From a checkpoint of a small image embedding model: 395000 training examples.
Rows from block 13 of a small image embedding model, named by matrix and row number. Rows with one number belong to one channel. Each number is 128 + 32 x the weight over its row's rms, rounded and kept within 0 to 255. All counts start at 0. Numbers have three digits each.
After each channel's rows are labels from the 100 images, of 14848, where the channel reaches its highest value: "responds to" is what is common among them. Only what is clearly more common there than usual is listed. The data: gratings and oriented noise at many angles and scales.
# convs0: first 3x3 conv (model.blocks.13.convs.0.weight, 96x96x3x3, each kernel summed), inputs 0-95
# convs1: second 3x3 conv (model.blocks.13.convs.1.weight, 96x96x3x3, transposed, each kernel summed), outputs 0-95

convs0.70:056117109113114176108141068132078145110072136107124168113125141159125059124124137136066140123163116127110116145152173137125143146167119115163127105170113107172129113141063116156099109120113125160000133095123137123133115174081132091162080089150188141080132127198174148117121149155116113120
convs1.70:108076081154111143135156136130136063066106135184125077158128155083135210110166113144144088104162153137164088128107067139149103138101175124142101109135126107116120139120118115111107137134112159131057121088125123160175122157080133140179099105098178090138133083191148116101149091058174200124
responds to: coarse; square grating; stripes at 0 degrees

convs0.82:150124116130141135117130102079139143172143141087074069134152077170052080114129173129111141105072152165100052102154096081107141115112132139169103100051171133116162125103139150072087079085167098080128149091077139057139143087094131148102132103143116173140130110121117119102120093173105119113
convs1.82:122153057111078167100123104108120124155054139119105191092105119151097125169094143116089088097123129102148181144105089138163088124107053137134152073108126143083144129068169080151135154093098145175150151105114131127128065160145096116162090119127133174072126146133093156206145099163089140156
responds to: medium; stripes at 0 degrees

convs0.69:126111131103148145163144066087117158105105108123132120039136100114114116106110179089123080125094128136118134135139146112108073177087126120129164141159140095168150127114084142028134141108148171139066080126148178102084108179127097145176071137188146186106079120094087118093147137129171136095
convs1.69:152126114157119076182143131106087104110148158137095101177134087097055129146134154125118091062160115156116093177107097127096087123152188119131160151117106111152103083113139144135194130086141132152117112088078107097121158053139133062162134051179164144117130153131198111094144140073095130113
responds to: filtered noise; coarse; very fine

convs0.32:089144141114095128148127072108069177133150151118127135064116112077092105103141135105081118106056180118171085111154165145118165171080111122110093121144152094165174158132046164160091114097151149190046109130168136118108157075127152190117108135128179164134131121084130133125132098097112121141
convs1.32:144192145091159138160151071082198093139091067097133135142159158135121129110105124157181110113170172091093146088136101108096117106156137185139155157108124129103161131121224112173134116095131078142112054128053144053106112149116169114105144113114137118122100110098169134115075122127109161130
responds to: dashes

convs0.84:111085101111166203080139095048110108093145101142115150075126111108162147132123117139092147105149122153091124115152115134123155085098113127145133082109122155152099111095103148087050122128166112100109171120121255157138084092100156082098125064109130084127111135116126078179123130110121125103
convs1.84:074117146159055138087159152135155128133169125104083123158118097128068120170134122120144142129165094103143153186077132140138109112125149049124146100136179111185080160132115121097175139131075157118127192080147140243170099163103152170136134120170139117123125152081110174108118100148116155122
responds to: filtered noise

convs0.62:050156134129107164130135116081116149109181122098115082127097092080121052093153122118082154171144139157155135162143135083179129144114112131064105099119116133109107093126112136122113132136127124181026109101083164170117170090167138107185126156133098128110171153180151094096115104142140133044
convs1.62:130104180143221154077151133135114134158207109151083123128106148104157155142132112151125132167063090131159081113133186146187156115071103141100172185127111100084124119103129128147172134110153137170153108110160121154162119193112161116151158096121132064121125109174101171159133082063126137098
responds to: coarse

convs0.16:150098101155187150137220217145115155137121137162121163046108133165110111141119140088156113125120126086111147095134141100197077097180172107115101075125093111065107128111166175057128095141068113097124162127125125137084121098078120157126140106138114111093120143138093137145139114174098130096
convs1.16:169118152122182173178142171131169156142141162098184103112093194099073148161160097148124074127138128126081126142111217124082158149116189060141078099147204138127097104127102154140122085150161079130145134103109168155153133180155114109183127128142102187108137120111127132138119138088091133112
responds to: filtered noise

convs0.46:167093119092143166140063212100117127068119127131130155115077108182098101128144160098077083105184096151100172097088121168120122092108123100150111143093106087152088113139147156150118106110163105165084163063154147161107122146112101095180149155179122121122086142120118143094083165183069092120
convs1.46:172135103060113156109135190131173139129106100134160087124105165085094120124093108110087101140112147163118132143105055114130089124102131092119103090101093140137120109117156124030082166150088149172095138123138201126170117145115137138171151161199052145073076128125106111101107114116185120115
responds to: square grating; very coarse

convs0.11:123134135142114148140123055111148067144100102148169126122135109071103173154132133172067142122116029146109101148123125160177172145120098097103130153177121146121138123122004081064145129139098098119149136084163143124112089113138120094150077133139188105102092142137109174095120129107089139152
convs1.11:129099180083153111184102112128102066164174148102185119173159177112118095026143154170157135164161160132135065110137135120103179146115162115107120150141123123085146096129108148136140147115168139152067129150110123206120143143081138183109114124128156073141144117177084119129118089127157187166
responds to: coarse; square grating

convs0.78:127161128081120131085037139111131126142124099074185137119049127155140169103104124120106140101157103110149138204125073108098105063119046127202098151120115132103097131108073155082109079115119105142136105194099135134133079147137134139107122159093137127123130121162052095138149132129077121134
convs1.78:147194127100162133148067137073130139133073085178169165116145138098208116121151153164114112135187115091141148100201148202117096141154131091098116117122105144189139147157125101097086142126135090128138079098118146097103085094120134179082150102108131176114129173142159145118180141101130065164
responds to: fine

convs0.42:116142118150121134101163000114089159131151092047140117139156137107095144106128125150105144126127079138137083180073138126099098119136143098174109145140080085121104125147019124153137165115156126148107165116152080160123116128104137118163070138134164132160123145104110119105122191055123107103
convs1.42:105136111156144142135162195138107156137131097150122120194178062149120088083141114126134165110120165168136079133091134149114091135084162086143102187197131110107128144111081139083158126163161122173104147114062201132166106112183127117093124097099135098188177147185191134127142157106157132137
responds to: coarse; stripes at 90 degrees

convs0.73:155081154146113077114145027101118100150136132138091086152090175149140159093165113137108107134080115132137160201141102158117104105163135129134088161089179172117095128150069126131136168129141146128203150140144088179136103165133080171144165144112101107092078125079121099098144109102063088161
convs1.73:161099109162164183130116134182148123101140112088091078098162107089181099110126114155112105145144153159146106079116112156106145142103197090141101181141162147092113150128147139107083091160135088171104106138092163239143131142083145113106128082195117117131118114120124087048165116123187144140
responds to: very coarse; dashes; stripes at 60 degrees

convs0.29:150146165090126110123155073188101136156139121110077166117042069116151134096119101161073106103062117173152111131122156107145090166061076117173125120092162135094094158104119151169105171140107142119121112105083115139106187123200165159122140088079104102135121170126174084147122133108089105120
convs1.29:153133155102120122122146093160124112133167162138104141105098125125156169208097165163102116170060116150086147127159071150111127103197128067132097075200145140157094074133136125171150159173091105189155149129114137128108161139113110083184171148091117158109164114083134142132191109194127141144
responds to: coloured; fine; square grating

convs0.64:099116122116117141103079017075115144138134138182124173046087109134132119087130108191150202150110184137096094127124127122154113111132127075121162147163137127134139137143069138139140136161124117163062162133188129162168142079085142125180155121144139119125102132128095148100132183088093084157
convs1.64:128060105079138210112105154051114109120136109107144111176129065112159126127152110184159151086110154116140109119087138124109126080112163087134153161112129117120121112114131166082086147129180162157103123108061193125111119171114130144098167165179094074179095122152161119160123139119157133209
responds to: coarse; stripes at 150 degrees

convs0.27:074111091216155142136093152109102181137124181117120125157081130085123093138124127147143143176056119121151150138141117155174152151075137149109080088172152142177139128124128084104131130107132016151053134102131153152114172111130085115101126141136167184126137108144076166124078121131088143107
convs1.27:110110126147135172164121138146125124163133065091181166160139143096137105103094127121156152115111105168119105128183160086075178115114201176111113133073160149095155142138147159100055136156141120117110088150161077183187097176089128132134156112093113158189137121172145136158130066124206143144
responds to: sine grating; coarse

convs0.71:152158104131107074088160114095092113182125174112101134127089118107135090115125106097108186149107142094119139110119182109116101142105155082216141107152197080120174120128095117116114140126186051124122176169099150150147142124105125129139149111081061148176026082129093112125117117129116108113
convs1.71:121102119069183128102073120064102067105164140169111148150123090128154114147152142096179129128093146139139110060099132182067143135161154097115101090160160101128145147079126124152144162145113120097143162167111171172127165220144116086198123145074111124169150153085155143148181142122089124119
responds to: filtered noise; coarse

convs0.12:140125112161106113122069182089087133119093155114081153120106112140083106080133111089175110104126186106127175155119165106105149150160190190180121123062167110162133097142211176123087136129114125111096143126127171140138140123099183144106069172053099105109175129115102148147086094102103112125
convs1.12:115095151075129110171126181136112110142115088071092111157139151099160104133139132099182177091120191132148070124216112137134154138078174209112136109135192108169142143132106087114067135149159108121115102143096107152185097135110155171139109080091102126127154158177078139096147153127155084144
responds to: coloured; very coarse

convs0.34:085141103133095109083130133118141212129077086128128139082109119093071068117050143083138145156143112094188110150084146154074127143125112138104180138093098137154132124083092123176171135154160133113076103132084130138158175123091094109118102090176132097061153086151152120174159140081158134109
convs1.34:110144149084097140131119110137116179133133079128149092149133197122103112108163128112195150078126137157119078149038141147129060124133163152183133140153162116141148102166181091148081112134178113109154162133134202161122122089108136189126125099153141111179105079099151085169139132077184155167
responds to: coarse; square grating; sine grating

convs0.56:099089150126114142098081119156103118104113080184083150086083153156109160079112128099149189086202149135111125192123132173160130159173133147178142130099130152156106112100169121090101189158112122117132183136136166145115174093086127087198130160117135139095096141106078135097167102191077114135
convs1.56:162166168074206130126086151163137082149114190039137101157156111108224113136161109171201108081150135137118159161107101131132134134126140123116132123109154084066133139120118095076079125165103124140106108123063101169105102165108126137100141122125160130127143124161084101162088182130140132152
responds to: filtered noise; medium

convs0.61:097134142079174119170157142109064160113131164155088133067114092107137062127125113156197067111104177133164163123151099128167074147135118114148116129149128165129096176154181176140121144111174156128048133120085170162109197081134111094101139092130156168133092147141152110114109090076104145113
convs1.61:127090164077073131130173132149136093108164142116112097141111216098109126128138153159173156163122145184136083129163170103173045095076147086140080186158178065164156140109154130070153118171129161144171106132114106161114101144081139154076140099137152187129138143157126160140133132147148107147
responds to: coarse; filtered noise; stripes at 105 degrees

convs0.30:112070152118153138169120193155149158080159085142126072122091079149106139131151092067132096110139165141102148122102091147104104066149117089074087182113130133105095100145129164226117136117139172077187116137075152140065149140138165149092111154103100125129083139148138128088080138152112096106
convs1.30:115160127064122140100095130172137158113133097114136126118136163096086115117080132109117214092115142158072140116091156126157070186094090130128113060140148119134130128115137084132095140187138102091195120125158170126139134103154155138129116134105109170077041156135098117145122149144232116075
responds to: medium; square grating; sine grating

convs0.36:128132109170033085058070078167075120120122116131112171109132156090082096182141166112118115099130136119151119141136154108111173101093124081198143139128154133115155115129084149126148159159136108106115089176109110042167153160134167165071111088137103128058122141155101140144132168135125083104
convs1.36:084130153121129108088103136187168148129155100132122074102138169073145133107133144116105151106130159187114104170243124113183159162096164132217103117118115107112088150105169084168121104114109148142132174146110148142081135144133153109100127126116130136125116159157193125057132133112200186133
responds to: fine; dashes; square grating

convs0.38:122061076108118134201066151188114106092108104162090105136097157093131130127093131064120073145152158145167077159084138061096157143055069138096094104154129150103086132191127090138142123108138110145124128160131063155092122126161135137098115183150102132133094163118166141100135111106092130099
convs1.38:207145185121095146108083102132169102085103108107165140132156165095117170123138136092129134112150159152126157128157165136063184116098096105097113115145116142141109141148194157134052122133125079094154114152165036137144111089083123100163123145099115123106154092090102123154131114159159032161
responds to: square grating; very coarse; dashes

convs0.54:105133095136153107143071117090080103125131124143097151084154125123169094117143144113096067131184148134075113103125170123186118132097072170068185132139160147082105134133011166072117156156112145079141191104127094121076127169129142131085106130140144123130192142136186137097143120129123135125
convs1.54:140069134137075153194142115153124133136146116097153032108139157096158150116150136152144162100167163164153150142191085131158086124114103203157035148091141151134087113149193087092156157138113144143181145120093136121121136099093157080110138133141123139143138109151109132111082144059142073144
responds to: coloured; dashes; medium

convs0.51:072134124114106167138083174176122132082132105168088091086085070136086131117109096127119141148104096145134182136120123080092112127168113136168084124100106112133090165200142065044103131090089091153188142118092085115138119099124152129105114129129138083183177127101077139122162113159114185097
convs1.51:157140106073228142099099211186138157109110123107128152122100182151232127095122151188143131165130085138153104117053111107112158105137053114123147091124108109148103147131162121122144143118123130093124133114138109095136136155127176104139064156109148174184168141137131105123126132104128096080
responds to: very coarse; square grating; stripes at 105 degrees

convs0.74:121091114156124081140118151106095138165115123209105133035132113139139062123158134167135098145098143136128123110143110094169111135152100111128040109136123154110126039099174166047079090168136097118178147145115160123122121129093128158141157109164133134081118072107114116091107143102157168073
convs1.74:187096160140167079123156157119142113105160150064149167137174115175156143135109129174130107140129110154072129155105203109116099128184089127130110139133156062164149140096092081088161107142134125176165108104105179206146148205110092084114098158168107148116171115115093146140111163101108082110
responds to: filtered noise; very coarse

convs0.2:118136148111129137107155126104149151184164099075142106112067111164168093129137141110093132103085114147118122127141111126089093069121071161181157113108114091159061120091132143157107102122102174122143152135137079092151086135163156162081071122074179121085135144044155109160185104046104120133
convs1.2:083132116112147158134182107121100150170097121099147085095129157126150132113175083126062111143189111130155137098136165151150067105142103070115119160188170113194095152162107123157122109161127081120124190098098126179108122081079093148124148115108164161094160178148172128134157111201070163147
responds to: filtered noise; dashes; fine

convs0.83:080157098089154118107145153112078136165086163132183136061147129088142108061128128110109169165123142100130124112163158197143108154132104158132143071120073149181121115103061144131102107087118167129121127153036112084179104054123082138138118126130136098147101109186091126101101081149122140110
convs1.83:088142101092086154154097075116162116075115141140115134120074186151120134118121096137157141152160159079185073088077168124125167136144151081094170129129088131195125116146172101109145127146100123158102114179152176132099104126070094105162075134201134104152196141132191148143184117118103144107
responds to: coarse

convs0.80:120095067061157156124108108152050126136155104125073112183131115105120088103083098151110142067163190102131106128157111127129143082144134101150134127188055169161055182108127093130093118115133065168142156142119109146104160078170167092150077171140135138168128137096130091105137141128098143107
convs1.80:115124169094136128127132127124157150249178142117153141107149105106162137159129148157105094133072113117140132160122189092115176127092121130166148116121095101147164170107187083044137112163115111131132084160083118117155136200133167143137115086180128189090142145136149146148150114099146060089
responds to: filtered noise; medium

convs0.93:107129112105157152123206176112104123142108134102119127151068101112111112138091139123068131146117121175146144112123120121079087129121158104134122107191100140156202165155146206219111148177095118121119133107102088183136140123077096085091183158160091093135090136139107081127121119185065122133
convs1.93:157077153127155126127153129161131091146130118173156114146136165115132120105140104123131095166135126153174127066088163120051133070119168149127122060140117109159162158115147095210151155158187137087156130169157150136097097134187173117125147128195116145151208112146174083072157153093110136169
responds to: dashes; coarse

convs0.15:137158090101067128158119144152134062095108116097065157178160154134141083146082102110131078095133098083124071130098105095137159103074137147107135146119096033117156143153121108137130129110093160090175096150095145165078068195147139130053113125121076132133171125084146138141165126105147113147
convs1.15:148117144104112106126107151147107113163137131070132079088152151091127099079139088156115142113203147172150100146178112060149198101089162126117092131135132123132145117121143085132115114106107136152121145085102000187141136107132153201155162104145117176141151104156121128109139127127138088130
responds to: dashes; coarse

convs0.50:150106090084138119180069174141118148131180088089173128116098115113099091122160055048128085105118130112152157094132150177061092100144131112109102110168163134170109068148083085174111116092093156125163105091168143130084113158144081155092104138124144128133092112156121092117125132162178109068
convs1.50:139118096156161104168073098148145123136136144132155132167100156112128160078052156104180170149109106110132096171110109104084161147072203162123093132100158095220126147129158144138121123145132113153181112149140139095155113124134121101093156153093148144148123110097109108144122166082230068073
responds to: coloured; coarse; dashes; angle: stripes at 135 degrees

convs0.87:136112065130115077135172157112139109146098116090125084134120082117154145165088103084128106118113095117169143151186124129125110124107135066141156130178120093184129158138114124229199137153064101183119107131108109130196111114106125125168124141144128165087062066116147120155180158186123147125
convs1.87:188116141133159100136098130136136121154157147152112127136100124118185150181166112082091081136044073135123138097085115076113167103131114097142127055098072171123139131136158108212111115153096136162085093117099145188121171136120149074102121132131171203110165117114066120083104133147135108133
responds to: coloured; very coarse; square grating

convs0.40:136078062121094139117110099142142132103150086133088130084085071071169137122105160107113102207151099068129192145119124071143117153105103138087124058117070119135102144140065166077127122149138069149083094124128074105165122095135123132141103166118118142136141082158076121137154084141176129158
convs1.40:186107150072094154097142159092146115148123143151093146141154127151103102119190145129115134102103059169182080096167146162066134185158115092108136147145060153071119116156170122107169106150124161181084133121149083116131159157092164088151062142114156126165132065139152117148150067113141091139
responds to: fine; dashes; stripes at 135 degrees

convs0.8:066147131108073087098074065120168102086120174141104093160130136144105144068121116144098089169108112146149100196167139112128088097114130097109121138202081124178135100138029117169112149143164122134076111128133096107130140091128142075138122118119128142141164093142114167106141094050165141089
convs1.8:126159149108096114185100153127091086134136107103094146148149109089100154097169162108153063138112115114138110124192157186124139120148123166119161165101063129162131169150146111126183162133220117056087124116137158093162141136076156181109124127130111170139120121144162099027135122089128132174
responds to: coarse; dashes; windowed patch

convs0.66:065114144084141121122175118143137075112131144070101152098081096110070153088118133139138082105094089165117094122103149138116150118103129186185164182130097169121112166123120108074133093137136113077135151060109193115135137141164091090098104167045131108122108139075121096157130088102107062148
convs1.66:069136148087098139143187201151146129139102097120081105132144098083104119143163131142139090150081108107100146128105161140140099114107125083115159094128134133173120162180158092043183107139144150139150141120073045203119118146056126148133154125135091136151140078122184123138153094199135116128
responds to: filtered noise; fine